Rows from block 7 of the discriminator, named by matrix and row number. Rows with one number belong to one channel. Each number is 500 + 25 x the weight over its row's rms, rounded and kept within 0 to 999. All counts start at 0. Numbers have three digits each. After the name is the row's rms in percent of the matrix's.
# convs0: first 3x3 conv (discriminator.blocks.7.convs.0.weight, 144x144x3x3), inputs 9-17, a 3x3 kernel for each
# convs1: second 3x3 conv (discriminator.blocks.7.convs.1.weight, 144x144x3x3, transposed), outputs 9-17, a 3x3 kernel for each
convs0.47 087:505523539507519448502504472518495524510535494536528523482514493502506535530523520551523488501453464498514495471499500529488528540544503555512539501523527511531494500549518489527535498495520531532504494513537553515551552553520518497499444527571
convs1.47 099:575523539556526534517530520483485513478537522507521514535501542468502477486532503478516513492477472490480542467488454456460476469465460490508533495523521493502556509519519455574568512553542471507511499508498512514489517513545490541504498515494
convs0.48 094:510456534518517504481494498520509543493533538514525537505506540515512511539506536484518510482490489507493516525518481565508528551530560508512534498522507514533527520547530441531511502511549541496526541510471538552491541501532513545556502538502
convs1.48 102:505547512537528483515525478504515508481518515513482507502505507494556523511509518493468512456451498521498494478497510488495469480476444476526498469496489480524501485507522495542539473574546506493473507505532512493481498499547506523556507502520
convs0.49 102:486461449481451462462490457478439547508534500530529528471522482503501481512507512544546511519528505522514515506470487497497474522506525508515519492517539549536513479481480524500498485521547478503490526492513500497497471513529473485504493536561
convs1.49 095:537457509552511515509514519496517502481518537478507557503523491509486517473515507504530497485552491488504498474470425508470471432487455517488481515519493504493505505493486450490489482498506461490466455468494475482469489479549471508499477524510
convs0.50 091:506472518468490462537501475473531525522529519526487551557470523500542524487508525529499516501519530486541511486483536531514518531570515503507502518531527489496500449488473493557579485509514515506525536518513515521500523532527525561555503523493
convs1.50 101:537492494575494524565498561495507501494529531476532519511500524541485502474482507471490563478492513484479524463499475464474507456451465497519524539523526491522520483525498498549490498508552497531526534525529493513497475540516479532512448518532
convs0.51 106:473542492544516525489567490501461480503514499501487471480509513501500510470491510465501515468523511529476540487473474447473535473477494542522502523510482500497491537486517500532459518505478472479506511513535482477483519517524504488495487523483
convs1.51 099:452500472445498490492482484489504495515504498479510460490545512528519488534529534549490524543482488489486526492510516473476512518491512460501515514491516474484463530519485500482494487473479502470530494466491510462477543537478521509508541510504
convs0.52 099:511510522504495488535545494487506515509553538474562527549528525509511479502539497557536524491530541511538507534545527530548496541534545439508479493509516481490522530484484488505465514510486498511493500500513478543505500514474500547534499488517
convs1.52 100:546527556510488506499489504508518479484519471499505497481594522506563518496515529502522524472512502503519514505516486471458507494490467519522497541526515504466532532492515514534531500475522509557519520491532531526546515516523526551521525498497
convs0.53 096:509491487529485475465511521495502458492471472479462492479513524512521471447523507476486511502486528488503526527527474501533517542491510477468488483437478496508499504507476489447483509509489468512505519492528502519473497465454470473489466510471
convs1.53 094:509497486480466508469478523514548570507501465522531495526449491519495484479535494479468562493506461497502487495491471469520539513547511481480505505536523527513530527519483502509504510513506497477482461537516526473465526472518531466558471562525
convs0.54 103:509470445490469472478496421489518544522528547477517539479472511521521502540495496530518527499479500500492500502475492530514495526503525480489545544519501511498518514525510493512552499532574510524509538505491491518534483520543491498521509503525
convs1.54 100:485515548494465528536503535526511486497511511491530497494494495468498512517514487554553537520503502509526501462471497482458449475486485511505511516470512504501509502504517483535521478520546488488521474470530488503518494533549488538536468474536
convs0.55 088:475454473517514450482470514513508538521509530546504552499493503502548515482513501495566505492546483535510549495461508465501479493462516494496547505562529494518517483535511471514499537485505530459501493515531528519503510486498518538505555470564
convs1.55 105:524516543528504504540508493513496503505518547508529540487513521531502532505491500479517491499517499493525480471468494457505488469475504493512499517532513472518494490502507508504484475509499472491511530487493518515470494530511497517540470473500
convs0.56 095:506528495516506504519517494520479474470501561497487498510487476517555505495497530478522454508494478497486538549544538505528483510530534543467462482504501468493539469550503510552528499463544491532477518514521529500474511486529537513516528509542
convs1.56 092:525521529542550512493493492525511457534489527493482516516541510476494512498490493508469542546490508524495512471486528448467443444481487491535528489513485514519531509504498509521515506481480524511524496499526518515510529563522540484532511468483
convs0.57 088:479505510492537517527473487529550497522494529522538534535495513510535475488508466539511521485500487517498517508484507530476496516488541556536541534508499530515525500437507494521527486494495487512477464494528497464486490496473499477501547533492
convs1.57 096:514498543481490507524521473495514521541511510503494499528532515517529507493522548467487494519490500498523527520466542501463505451499475523515538518521561484496519479535530512492516484506495492540535485509515477503545526521513514549495502511540
convs0.58 100:500503517529516524458531496473452504512469467528484472485520493502475458519490496500484484471528505499474490523471505494484517494476496494490467506502489454474483487502487513450495493464483478507514517495540487454496515502518486516485527526468
convs1.58 092:472488541469493531484508503528518487531540522515466522513479493509508520552495481538531531525495502547506493511514548509522484535511492486533487522538512476490483491524469490505523447482467498518500504491480514502497563511507524507556486505499
convs0.59 101:494522460528516501528512523551506499524532515519537519474517519526530525543531524496531494527523523502519546543539528529560533524555547473469470491493529479476499496501487493514511526483550506481494470493495490487482516497454523516488500537541
convs1.59 101:491525528484489536521519539517532533533534513497539532515480479507519503538509544500487498460528546508509506489478514510492496469461501502519534525544501535534527538527522519510509499500498573526519537492508552562548535537538564565517518525529
convs0.60 103:493487481479462496489527481467503466459456503458494515482501465539517488488479532528526509500540507522517485518471497485533486498540491486466432477472483445436464500454496467474498466469466498496479537505542567528555453482459477485460453465489
convs1.60 100:484471492480459499483438457560534553522490530550549471499514535531553550517529507494506509521501487488510470505461456560522518507520523544528528551546501537512518486503481528537515514550503543518494525511495533527543514500530522520548546566550
convs0.61 104:516494500522506478509491500489468461467470489478479488488504533500502499487481521501553519496516507464496439492480498475509510528525536524502490475456470477517468503468481485473492505476534497483482524515493488532496490482508479453469492440461
convs1.61 096:469487437437467465533513462533513507524509495492498511498540518523476522501465464462488490484459503490493498512479505496548498496506513535545510510542505548521538512488510506518502489479524492502482505469481500490493497514484509515488485532496
convs0.62 094:554503514498451502476495527504492514494496576515530533476516471518516495505507506493533515484496475529523494510532512520548521514519494499503489501509553501493497507525509500489507467528523490486474529522497505537513509490509507504540456513486
convs1.62 098:545487530516538510534524526484508541486523496534513519500494489479484479505508485482494514485499500520515516495480492491475441440460501506551522554511502495492517541587509539556497531555530525500542523505516518495499513522508481536538529540553
convs0.63 107:491505468512467472525475486487506452501499488474468504499512481495521442500474457509525486464492523484475509502463508485487488551523511463437467482489445495496493522491485448477496495503498488502487513521528506537550463477489478490460505449487
convs1.63 102:496457487510513486482521499538506509487519503522511499507517505544506505502516512510515480487483496528527503516495514462542513523547497508504528481501501464485484497504495521522527518516480541536514522511512506491551531527485540514511531526520
convs0.64 103:458507541468473527477471516524490485475482506465488502512495502460509537491494498487484520481474491452493558493501526455519515477504508490488477472495472505493466467489503518467486494482467489498515472482499490481515549538537543515517507483535
convs1.64 101:493497480453482458490514496494508503526508543506516510509486455519490497506512502528483505492543503507506526502493476496506474470478450488503511539494540491523482535514516512456507507517524554508499506528509499514511486533510524516511552544514
convs0.65 108:507511505510551529457533529501512505503525481507522502485505502513530526535499516478480506496492528471446498526568513552523518520533524462482501490484480527507528500496487485492510498498518527479528502516538498532530501490482482478501482511509
convs1.65 102:497502540546500540531534520508551507530513519545529522541491500505569533504482508496526528537497483499519490467489453502500489489490468495477525517488531527509524482515497511516515463505487490503497497503487489488495524527523545526549504497504
convs0.66 090:485484483509511523487463513462510524491503517531533511469477487506492526500501484499504523506477498501506519456490503511482453469568491462504520539484515496526488497557490536509485524560518524462519495502484471493461445469481484497503519506505
convs1.66 094:490545570511500530496524561495515490508523515474504530481449502495492487507494492503490534506507541490532528488480505497473461463498523501504544519529523499505533511510499495465465493491486491505517497532530498493517467529466480513503480472482
convs0.67 096:532512511511492493487475496472488456459455505465461496468489493520498480501498442503516492477511499498461475477496443488497484474477495488470463489461465487503510483498437469472430430458494492501508482495536532532494471486447460498457486440425
convs1.67 088:494524511481491473492511468508514536524533503476519543504509509492506492521506525471512462481508517497535490498519454496518504541502523511525510482506514522521519489524538546485542522493526490499457529487521500514488524476475491446473524486515
convs0.68 092:505479497504532471516480473501486520530521563492537526488513505487511476534529503532513527489545539484523533489478465467506501501521488521530525525522474467531519497498505503510512497535524520508541536532516471540461506489515483528505507512501
convs1.68 104:540503555496516499552509493525483502506532510498527505508511528539523501537500494515509498530475487464486554471445463453459469489486451508503527500464508494478520483491457471530504531492486470502501468475501478492520505538519482539511457504459
convs0.69 090:502486467508543486498493544547503496496524491523525522558475505536539481536542485505505488529485510534530512556534484529495475525528488495484495464523558464509477493491512524477518512522524547476508504525524545490505479520522490493554516499538
convs1.69 096:521540544522545526531498535486497484507466506493484482458526547515544488511532508462497496530510528540531554481521506492479490488455439516509525519513501527474497503512527489491545479509502447496496498513509469496490501521524480527530472479482
convs0.70 099:508496418500458436495428456475498530496523527464506539464545476524488485507462512522554555525515518523546503487483492501521513516531428487492479516499517489494486512487492481503532514534516533489476526525496520494475480519506465510508534529502
convs1.70 100:506487538532523520526513524490505511511476500472497489491511490537516520495513490504521518501481539482519539495474507487475491492497477461523517476493514476465496494507546530489529492506521540512554470486488540521508480520491500527537472516470
convs0.71 102:498507500572590560489525520496488489521555519514530534530512507516517525495546501488464499512523503503497540526496514518547496531505534513485523459523508525504567504486494492504521492510510494549485513507500499528508487490522491483542506530495
convs1.71 100:458505490473482539447527532515549498492503514516510516490534526508507523512490534526488488489490527522529525477495502429480480499476478513502537491496503510490496489496509468509496467530510523536524504500509495506530510536503523514491482511525
convs0.72 105:511572503508545529534520489523514500548511547530517525541518519486491503510508519511480514517536489510500520516561534517531502535527547503504491507509522493511513476540503498533534493517505478521492515491502529513508451502547501514539520511520
convs1.72 107:510517565512465528536529533507513472527515497531530511515529515524568545533524528523500535491498514521504486489487472453471520463493519520519524506540530508545494522559549521538548515520543534567554517525526504560574544529535553564524535528525
convs0.73 103:547545474479516525532530472518540514517541534540511527512530506570534501516520514497481535516531500502505501520579536491534552505564547501522495511487507475498490527508495490508563497534506510512512490518533510510475481488493479489502495510474
convs1.73 103:538558582516530537483505544496509512523502533545524491532533524513516531514548495504491526508506520480518522480514515441510490450457477522525509529524519536506484520482491532551501485516447496541560486556550530534556488500493504525530503509507
convs0.74 119:446472489496522553495515550488507533468514520481510500523478487506529491516512489505501509490506508526508527463481438479487484507507471501505510479475492476467471501469469512498493501507515468480466466488474465455503509504483478511456483488488
convs1.74 104:474490500450493478482521512546500482481532532497518496500483477468484493503524510528535488525518506519503479477499465423469453471461471493544537521514502488523504509483515493509482496521536470490439487520462516510483469505486513510522514475522
convs0.75 101:506526527495470493501454446494517473507483468470489498525513515488502478495524500542525503469505513505460485488525484494495469497481479534474489488480478513511481504492507504513434491507478522518553501500496530548510474472480490500469529480463
convs1.75 097:503450516514494452530497486520537546518493509525527527520526487509503498518499507460487480516466499487524480501538533493518523509503510503553518532527522511537479504477500490495525546525470529548487507501486555523535549507496500517512533476479
convs0.76 090:476535455480537500476449503502498499530495507495510537502499502488531493502534499522518499531477501537557530521518509518551514498484492485494532490501557490513503517490484519529497527544494477500523490488473515484520484443522503492481553509524
convs1.76 096:562521551529490553555523528479513519449507481518520468519518499479524518485469525526487470496529511516490547496483484477499487468499474481520531517489535514507531491497533505546528519515524486495533516512489516499553495537536528511500450505511
convs0.77 097:513499453503456470476451441461470473467474521466504522502502472475492471533458446471481511521512456498524465498503493542509518535477532510497476477545527505489534455479488483496478427456468502557509515548534549489505483429505476501478411459488
convs1.77 098:518499529489457487530484543496489486518539509530509513511525514458498529503506522516537502531516528525506499458469489489468485522467478528485514493519505498503510506525522504504535504538521425472468484496442481507477512483484505538547542528524
convs0.78 087:480464525513471492466524519494512524558538529513537531486473523473530499517527559550503513505497470506483547501504515544491490513461518497520490529531506485527487535492489505504554551526529471501500473508508447506488475470495514518500550522518
convs1.78 101:498521513519534508531490510505501527462513514485527490542478500500495490464507494495502505476545517500508509484474481459489484464491494515493505455521461487526523515542554528512505526540501508492535451523529480512506500534536470519509508494472
convs0.79 088:479493494496488526502499481484484517525531551504534505532517457539481526519494491502514501494521503496551504518497531526514491505566490539474484524533513521541531489500497468472501470483525533541497539528546506544509525486508507513494497541489
convs1.79 095:562551560512507495559505522494513472490525524484496534501528481539521472494554511476462501502520476481476513472500453447469486481464478518505513511509510492522510478504553490502519502526514521512511481511482470521527481523504478486531489494533
convs0.80 099:520529475535506455502510492482510523498546571521537544512513505499525490522512495501516534549530480502538486522521521538523551500561536502493473503514494455510509500478515518511512490518526556519490515522525501496522489518529516513513535483537
convs1.80 110:508544551534485528548536539529545545537520521522571534498506503495510528534504529516490520524500487497501527478503513467455491451455460496543523525555502510502492490518517560460504503534487558508532536508521538475550539524499523524530493514495
convs0.81 101:474501489500505503482484508488532549506540526499496504508514544481496539504510522476503472505515461492461475501494497498500524484512547497480528489507504487458513511491494492528513506513502491497516521475507528533502476503512541523496485499525
convs1.81 092:502485482465496456479496489509483478538519495461489496509468491534508517506490523496523511530527538526496540443479473420485541553503499537527531523537536510478490501544540517523483478491511523501471521495480546534530509502531522547495516509510
convs0.82 108:526566554489549576512530520490487493489548513481531508471524526530490525497500516509513495488520513517463503510549569544541557536543528505479476482496496519499511528510494498530503489508503510485486480510516481524527509497541509504531524536529
convs1.82 100:477511523530534531489512566554529523514547515468527564538507493492558529511471503490478503527511530494523498477503482491463508458479482515486499551525512503474543527464493521512512515529496557522508523523527516526543550526537509511521487529542
convs0.83 094:547523489529495504570497478469502491489494503518504525526494495488550486484502503507495524484524527514476547546493500555540517519495506516493526519512534513485509514496517517512535521514482527512486474506542536567510545477525544487497522522525
convs1.83 095:543514553524563497517551552489504520555510485509520465492532507528477508511520551516520531499524508534490524469449445446447454475429476538506520534526530503509503516510501501495495484496538487514475476515498494488501480463511482550520491479491
convs0.84 106:489478522488505527464527554499498459489483487492473504528498525515491488500510485482505477488556496483482496485471480420507505470456469472463516489467435509439466519521475507495448515491498489489476513515506506498469485504459498458484495462483
convs1.84 090:475468500486484473503486534500531508518459497507505519497501507527531464546496474514500501572506521515500517489518478454478469466501465534508513530483474543520497497499487517502481487525450526522513508510463514498491492515473565517508511514511
convs0.85 096:513474481496535493541486489474503503462479543530511519513495517509450510518506527501513521537496460499504485461460429480519479500504546514527506529472511527533513501487523515531526527483463453503469486508481520442502495463531514508495450513501
convs1.85 096:509484514518458540482492544468539474534505494523527491491543502475497497510501470518520504509508539496500519478460435473439448484483487526471508524512475526503480500505525473547498492507492470518483487513490489526514490506504492532501473529496
convs0.86 112:503550473548556504561561510491492465514527487488511499489495497509512492481517499455510476507501497513513534474466455490488513524480534500480487500504493506512493508508476505520508520500527479482474500482478511522486513509508501476455480473494
convs1.86 110:454474525427506506455476498499494524486484520480518490485509518508520508498501532537510523530460520495491521440492497473503459485471482499470510519520499477504510512509524517495474484477536477489528496505528526508504517506520523519494491510503
convs0.87 096:464503503482478486505471510463443456463471454470469465503502458511495471504509506503508525515461516497485451525504506516495493508512521481474455489473477440483466500460475520496463499529479496491470483487462482489474513461489498489486493447503
convs1.87 092:490456466531468449496498511511503495509504561494515505472494480493537510478496540494448493488494479468511524492475503504501557516496486530510528492511551550539490504481498483490516448519519537510455553508513526522521479509504506530524466486480
convs0.88 093:475476462484497498494480469534545494539549528524539516513499519528497433538498489518489520499493523497522524517504496505520515518518551452479497531514453553502519484500519498523535522520515462523515511494503489486453485508498486561520514559527
convs1.88 094:533515524510523494533500507497511471484506525485505520484517543513533478484552544490529492467494509481505509451508491471458475463516490482506491513493516490471518485532529501486510471456535493528509494480517493476540488562504537493529476499507
convs0.89 094:508490480490501463475526509520510522524504555530495545493491497522517522498506542550518505505517525487498524531541559539483523511521513502483552519514528495480488520535472497526567517522504477495505501462525479500492478531531476465506450536510
convs1.89 094:542514535508487527528511567490508522493501495497530545504513510488513508528537537490545496506537551500496528478425503455491498470420493483497523493506485527504498441494485515487495493534492498519502496500497482501489501504522485537512501529536
convs0.90 093:511464535528486521470508514536535461521520479484501510512482488482549479491471504510516528507514511504461488532545512513512526502540506514559520474474509502475554513502559490500489498499563503518494528507517530517479517543550496542532500548547
convs1.90 110:591563568546523518497537512490497515489485506516506531511484527500516521508523535487499507539508497484516507500490504477475482472498486509488498502501508518492526482523527547548534515529542501524503508504541527521516489499508508530508503518554
convs0.91 108:539472469511487481513500495495476473443471436469477501469460465486465497468510480526533536520509501504511519496484517520520517531495548466451467448457473467491520493478471458483495443475483507464531491479554511533499473493458442460459454446450
convs1.91 103:510506501498515485496464494535531556542524525532511521458546498470502503489469479496485477470506494481514523480477490482550525522517541514526539506528529532531498550514501516501506503526496530497523519492515520512501521486489479516499545548569
convs0.92 095:473457506523476486507490475491472500567539516536510486531500511524522496509548523506549489512500490536532521542489468528544526536539526499506476462485503495542519498476518484486495495511517509477491491485511521511532470518492520505543516509561
convs1.92 095:562529548514493552512553537485516498513519513481517490462525529513535498464520498467509484502491495463479507461473495496470492497470495515553561461531519475501539458521511507518504528504509523493537517488514536469515498474521501528539460556524
convs0.93 098:496456442512501466532492504486458460453447477473509472516511498495477500533480455504467531532494562449519516488519538477512515501571495454455470484439457494464486457448445481490474474459488452477492532525504523477506467464486489481459473505477
convs1.93 095:500481482480469491505466523517480546539510535512521509517512511540495534512519515529469504509538503510518506509521494471497498467494519525506541528510523504532506516531532492523518529522539495539506503486510477507487489553525501502512478555518
convs0.94 091:518491501542535477563542527496515523491531513485486506529540525516557501504555548495498550491503545529512489554503554493488521515517520480527531492478538499467533520522503537504502489484484479497503526558485517509506477545510515507534503518507
convs1.94 095:538502510471522530478490532497520468527491517522521521495528514515545549525482496501500492500512513496516525493469524479460496481460517506543476534550494520506507521529535533546535488485527547517478527506516481505501489480545548514551514527504
convs0.95 105:527507484496469486495466450473480527519504505502516504478502543447468425487469500504531504488502495478487485460481495482517486479496512499463465481476456490499459464464444507481462541499471496492526491463499466478506516492524495511489511507491
convs1.95 110:467484475502458482534508530524483497518491496493525515519507539524507496519484528516464495495509534484540523504495503501492514532506520490481518514531517514539499505496499517510508492539495503541513525534536524512510495493523514489491511535502
convs0.96 094:503489483441460469492444439487519517540493537519521521497493483488488510503470542518477539502462517475500506505491495502503485534488508484486545488534466492538522490502542484504510498520537491510518536530493539488495470513532450505507551486564
convs1.96 101:483535548513502520530511503526506498473506499517512495483498530498480487481477495526540499494502540522506509468447513485483491485466497501499506463484523498483486512538551531519512506509547497520485494506515499525515501494526493523517462509478
convs0.97 111:494473436550481448519504468443463472480471501470495504506525505519508491537478522508532561518507528484491472549463521531539525565543544456459468468475497457475493484488445506499453445493521508484503511494485499485493405468440462446462459474418
convs1.97 101:479475473442493476477470487489502515498484516514540507481523513483515498486486517506481516503479503502471533513492515511478503501500500502520499492523535490535482575515499561509515532540519494489513507501518486505513502507513526509509559525500
convs0.98 108:522515526519516485532480492501487537503515520502525557488504506491516488524521496539505507501525494514514468538546545544536510539525534482509505490507519505522505494529491487519504501525490469505545544476505511493509521508497517507558494477540
convs1.98 114:526509502494527515530487535524526511521527517529516510541533515490538520550544522490522540494496539507485534472488482439474479466478496508552530542561486475531507518547560533540557513523543528551548522534506501529544551525529538551527557546529
convs0.99 108:444499470514459482498489497479457471469451494436488496476516473477507511502513512513522491502538516504514524507480515491531516506517537474475466476472459440479494471486484472453458468462490477498466475534496475501507458474437469439458454471491
convs1.99 103:476502468467516458500463513496511550515529524522520503512523523509503537491501495466482488497468524518491515494496451498526484483511496506507531528530560516504523499524543523494535523521515493532464506515464496513490527499526530485535506492503
convs0.100 092:559508520497504499530524499515544508506520519497542512510513497453562528477520498519538506522526522532526475550495521533527518540535539498511480540503502526478515498552495518521517483595531496539509461501508518496494468493485522509486454483483
convs1.100 098:532517537516499526534511520477516482523539522499548500519516536493508507525514523540506503484512515522476540514475505440449476497466496519526505524523525524535518513467505481477498497512513494528539559520542503489566526532488488522526519511568
convs0.101 086:548491530494513516485524521492466498543482502547546504513487472521493530498480469481475485510516458510551514490523478504483454523544533469472507520515522524499513475514495546529527494472495517503464522492545484483522475482465489507463506555538
convs1.101 096:547516505538495518538508512508517487468539491474503557540538518547489532492543497508522533484488509479499504503524476516445461459493522513505494538526523508494506534523519507556481474529479543505495474527540447510500499483507496480495478475515
convs0.102 091:493478492498506499535502502507496476493524536521507547519491508515496483515532523536496515547536469517501555526490474525533504512556529519505525516555528495549505534521525505519530521489500518551533508517507539519564549518510485536557501567517
convs1.102 102:539532549520526539527515538510505504481522520493514478485509520521532533495512514500480476483519484487525496512462492503505488475458505516506516530519478496502491518536520540499519493566517481523495501495518511507504509518507533515549494527502
convs0.103 089:532477476517538443481452430458494500507467541495501488489509489546501475563510505498486481542544493504497521542528484527480520547487480512524516508502501538538510511542514505490503504540520495492489538455517523541473485515513503495538502491497
convs1.103 094:523498511492489536487536536509516501499497503470508522470506505507521518497499511473518522490500474486503509503494505500448528493477489489475494479480515503507496512519507515509499477499509490497500517470506483527552517473506480507520510492484
convs0.104 089:449502494529469502504490500491550464509520528545509521483509499471540485516519557495515545528529506541484489563543524530515481519515514518470495506517504497518508473525508467533542507518532499523510511566490512498524470537530486544512481489507
convs1.104 093:528533527517531507489534539446490498504489492482517494548512515496496509490551531495467463507478494541538550475435445450442450472440446491515508502503529460502516528544521491526516509494532500507562495502536497507500530509531466501510518491501
convs0.105 097:480508493506533524483502495522530514525514519476522485538544524507487529529518538518526530503508508539510518532486501523487519535509517518475481561524501488474507546501519552526509505507543491468483529468529543499479541513490571518555508509539
convs1.105 100:493521525537502499503542551508493529507506526466533493529557569483522527529524536491474528482496516456488531505471464447472494499474508497541523515489508496548514441484498499486520474509519526544506506517518533473511515475480485468533504537535
convs0.106 093:519504456543515503505509501504476481446468488509493502536489515506516456495448461471501521519534491495496507477489443452483540481469457462481500513503492483502491441513516479489512527454500476474493494518458513465515526492475474518463501517521
convs1.106 088:479483471498488526469518505489505478503521514457478556488481484525483515470481509533526539482489473513510525500515529508509501474509504504533510519532524530536512493488494485503528507497489481509525528495574513517540479521498507504506503505504
convs0.107 098:498558516536568525515547516516571524539490510508577523540498481546467503552482516517536526540539504493539565547515545462530529540565549477473517496505494498499500501508514498531527474520534552496521527555495484477500472501465479527521512503496
convs1.107 102:524506525525504551480538503500524461515550485497526477495509556530504492519524510429483490473475493482537515473483491468479484457473511506542551516535518544542511506506534541508530553537518535545538535519539498554541507510519513504521497541506
convs0.108 095:499516477535500462475468519515460495473540545519539580520498504528489505512486532532470506512472507527502538486511510503477528515521475489493493516508517470476537478529546526504530546493517465519504492491527485521467489498513472506541485507514
convs1.108 099:470522543499503495502535530544501505505491479506495547491512488500476512491486503521524556545543529498528553450488487484471464466467477492521508504492488486487474486510509509489490468505475503508482515493552491506525534538491504524503488471517
convs0.109 128:467512475493517518490499547529454492492503481497501502483486486510524475497509502517497521496506479482510487494485503477491497509519524483527492540485495486501526516513484478487503510518491498509504478498472500509496505500522511512481490507486
convs1.109 105:468518522473496520483480512485492489484503515517535544479510506519500536504494470517526540490532484522528544456457486456474463485509432526460530512515519495480473481492500504507475487497515472521497452470514468472481500498518494510505483491513
convs0.110 111:496486488508577540506545534468520532482505518503471514500525505499555492476493537475487511533507462514521508482519493499495479493508531485477484483513506488506500504544505514532501487528507480487469502524490515501497549469513487489516511495521
convs1.110 101:484479509445502535484510553498499519476519536521509503474505509479470496505475503505523541493466458502465507495490525506476466483488504507494498526481519500512509544475516491495496530511499501502502478498509487473521458492515500463534499511495
convs0.111 095:550545487553501520518496521541479552530526489495523490497506506520522527521475530561514504521516509476502525563518505546563527522574536485508479506496532500521530515551525516501515515535499475521488500529491485507499471472498528533526518504510
convs1.111 101:509489517519523524512543550540530514491485497528523522521523526504537532531512526509481493514512500506505534474454496446503471439458459528530541512539479522522496495485460540479508498500503522551523527500484527493564506498514515521495482487480
convs0.112 090:503508530554470477517527516532477492528499490522525484496521490478521555512507466506481550527506504506512526531491476546529517477540521505470503533542488497520534529502545513524533508508577517498524483536527501512497458514520527512540496503522
convs1.112 102:532531518525510521528560547479487490515542518503516511521534523521485516563516523507506504551472528517528528472481497469462495502430482498520541520501530512519500501534545531472505458482465500496507501504486498471536510516512505532565450525554
convs0.113 114:524460471535505456540471474451458488473501482492532485472473450512531487526529489527514535524492525477509501525521498520533520534554524485486474453467459447486485472478484498469490489487527528497518495490523524524495464478459440459443457478476
convs1.113 101:490512510508485456492468464547506540500514522494520514498509506505516530513468507468471496501481504492510477495528518514508505500499550514485482538482497544534502518489523538474525510504513515489538518510473514494511480515554490509513497505522
convs0.114 102:489440521439446461527433468507482491535488519498513528519469547438490522503478528491488500487497489462498486500496460548457492523509499523471504548499533501529540517513510505536485467501509516485516516521521532541490490476460459502497484481469
convs1.114 099:544504536483527516576529531503485522516506510506536504512494519485467475499492504518500506484532514481516502489454482461478493488469477505526524486472526476496511507490496502512445496502474513478498525536471492483500473502501487522518496507501
convs0.115 112:503519536438489510408465464506509496536497477480485487509503486461492474522521496513508523509505508485478498489483488464463483456458462551494509508484470519498490493484514526497491541512495494521522491506465494501468482521492521497484527503494
convs1.115 102:530510540523475538521563522499498483502506507529535513494546484511524474498502510550517571538536562514507534453513458483484478531480458486541519499512515470529491482507517518505515481509523501482501477518538479457507523516523504523508526500524
convs0.116 104:494567538491554465518547529513505500505565530504506491534514531516561482543532528501507530478502509513552507546541523528579532531540618493463506506484464505500508493497463517495483506531528453511504527486518533507465507476498486467482509522509
convs1.116 098:520509518507501461548517517516536514535498501522486485511517509529547538495510509467492486508490486524489489459457500487481511453478505530505532500512524513519537502533532510514515470493497530536514554555528540543541547560502518502523522522550
convs0.117 108:545507482518570563499524516523499500496496504502492484510468467481492463496489532489514492499490485493511505500496439486486502475478474499515494462507471467460495485522493506489515483517513473499491490504453489501524539545516475503468455501505
convs1.117 108:461478498439459491479455515471532483527528476511530484498482513485495524475468532528550511542469489505502504451466476442479472523469447497535527510492549505492490511509510528494516506509486477487498481521500503500523543511493502477503492491496
convs0.118 097:508524518503447534517511493519499560471538499549522519506472513502506457521463528516498530476519476518510493482504508511548503519526521468549504538514496457535521493503485497501526516530504483458480497518453542470453510458504517506532524508518
convs1.118 104:509523525513521540496493504548506538516521495469509499505514536514537538505543512484466516516475544462496529486495520462453481508474499523537540565559541541496539521499564563547571531560547523561552548531549516537537534529557564524556510515534
convs0.119 091:532522521520485481526534493522500512536519508538526518514499512541556517539516515468510506494507497515461481530531545534527541527515562520491516458521494497526527500505530498508546529543540503479504488492491481502513487522493495515526487546552
convs1.119 093:544536541500479526523456515500476498545508513507498496491516487513571528533473537491517516500485509528494520497515455487462473467454502465518513552502507565551492525515489525522524507541514509488519493529509478468474470534531471540510497525484
convs0.120 101:512504442482493516489455478472503524512526513492526524501490501503506546505505551507498526524519505532498531477443475500500549476569502485496495509529518480546501493527510520504539523500549524488530493545509473531502493516542478567539539537543
convs1.120 104:524530525529507506520513522529500526512551533459517497488508517503494520486508514483516489508507497481499505499471497476467477477466517501486509526530507504489495511521495461520553501480520483508503488464499476470476527478533484488510510496508
convs0.121 094:482479513530482484482500509501481458471518506523483474511487489506501487470481473521553520491522479508482483491460450493517476474549475466477460470474504482480525519485460490487454482486504480489499508513487464520484448490495445467514446464455
convs1.121 098:487489537458482495457525522552514526532486507518532509511515497499513547510505502452507474493495518534546516539479533483514534527491503512480553513521509479517527529489490510513487522495523500527542532534500565524524545522548506504551547501524
convs0.122 107:477510470536493482463472477474474487484503484455501504495481466510505515499506516486524556489501493493502458500460502520514514507512510498503523500489498496506535490466521488524512486500496466503519541522538500484495463515538514486533481559531
convs1.122 103:500516509559487483529513517480499523480518495494532509502494514479540517485532501516517476507504520519511513488473474451488495481495512468468500497435503512489492518486501523524531470527500532495505512558536495490482487514526478528523468508536
convs0.123 123:458511514503537572468502528487497500503485460503501480496491463496490476501472478470491492500518489492508493460472518457482481429489484484508482507482471532498473518505501498507484509497505490501473523474520485478514520493493501497445481481461
convs1.123 105:478473480477546529489530538482514518497523502515462470489502481469519536502532522527542518542532534494514506484510508493490468486470485490514505484501537521536511463482471464487499509492474476562503473502469468518502480553542524505529505486508
convs0.124 106:517490439510496481520514455474459461465475463485499479479475550482487526449518479483520520505496519510495528519495519499474476515541532473488512478456472505454462489488475491487466477449497486451474490480494510488502458501489459480476477481509
convs1.124 102:502491486483493453483483502532557538505517517486501509503513544514503494530488497480501491458496485495513509525501504544532514516486524510517499553478544514590520486494511526525497528556518507494514565501528523503473524488496536519525507511525
convs0.125 117:519468494501504428504466445448475478516489487492490488493496509520474496479501501537541563480534524534520514507477498494517512509516512453425469478466485470469443467508455486480490468493501478498489532497475493515521465478468472473462502467487
convs1.125 107:478522497488476496486476507507491503526513500517548529506522506513501501546519533497498486483499511506488525510528514476532529503502502549547547528486530543560575506507490535532517540519549522520526476484515521519499521521513505516539533531549
convs0.126 098:525497494560520532553519511495542473514514521494520492508526510502507503475512536481493515508518531488525510535530505523522542581523534527486525497510503556484507511486516510506496489549480504485512495443499465464510493512477469484473453481489
convs1.126 093:486467468447455486446497504516527509575509476524516496481507452523501499507518474523475470487497524478507505453498479486464461499492539504443450467484511515508475469492473494478494497486467514508499521534498543492484513489501535530502532538485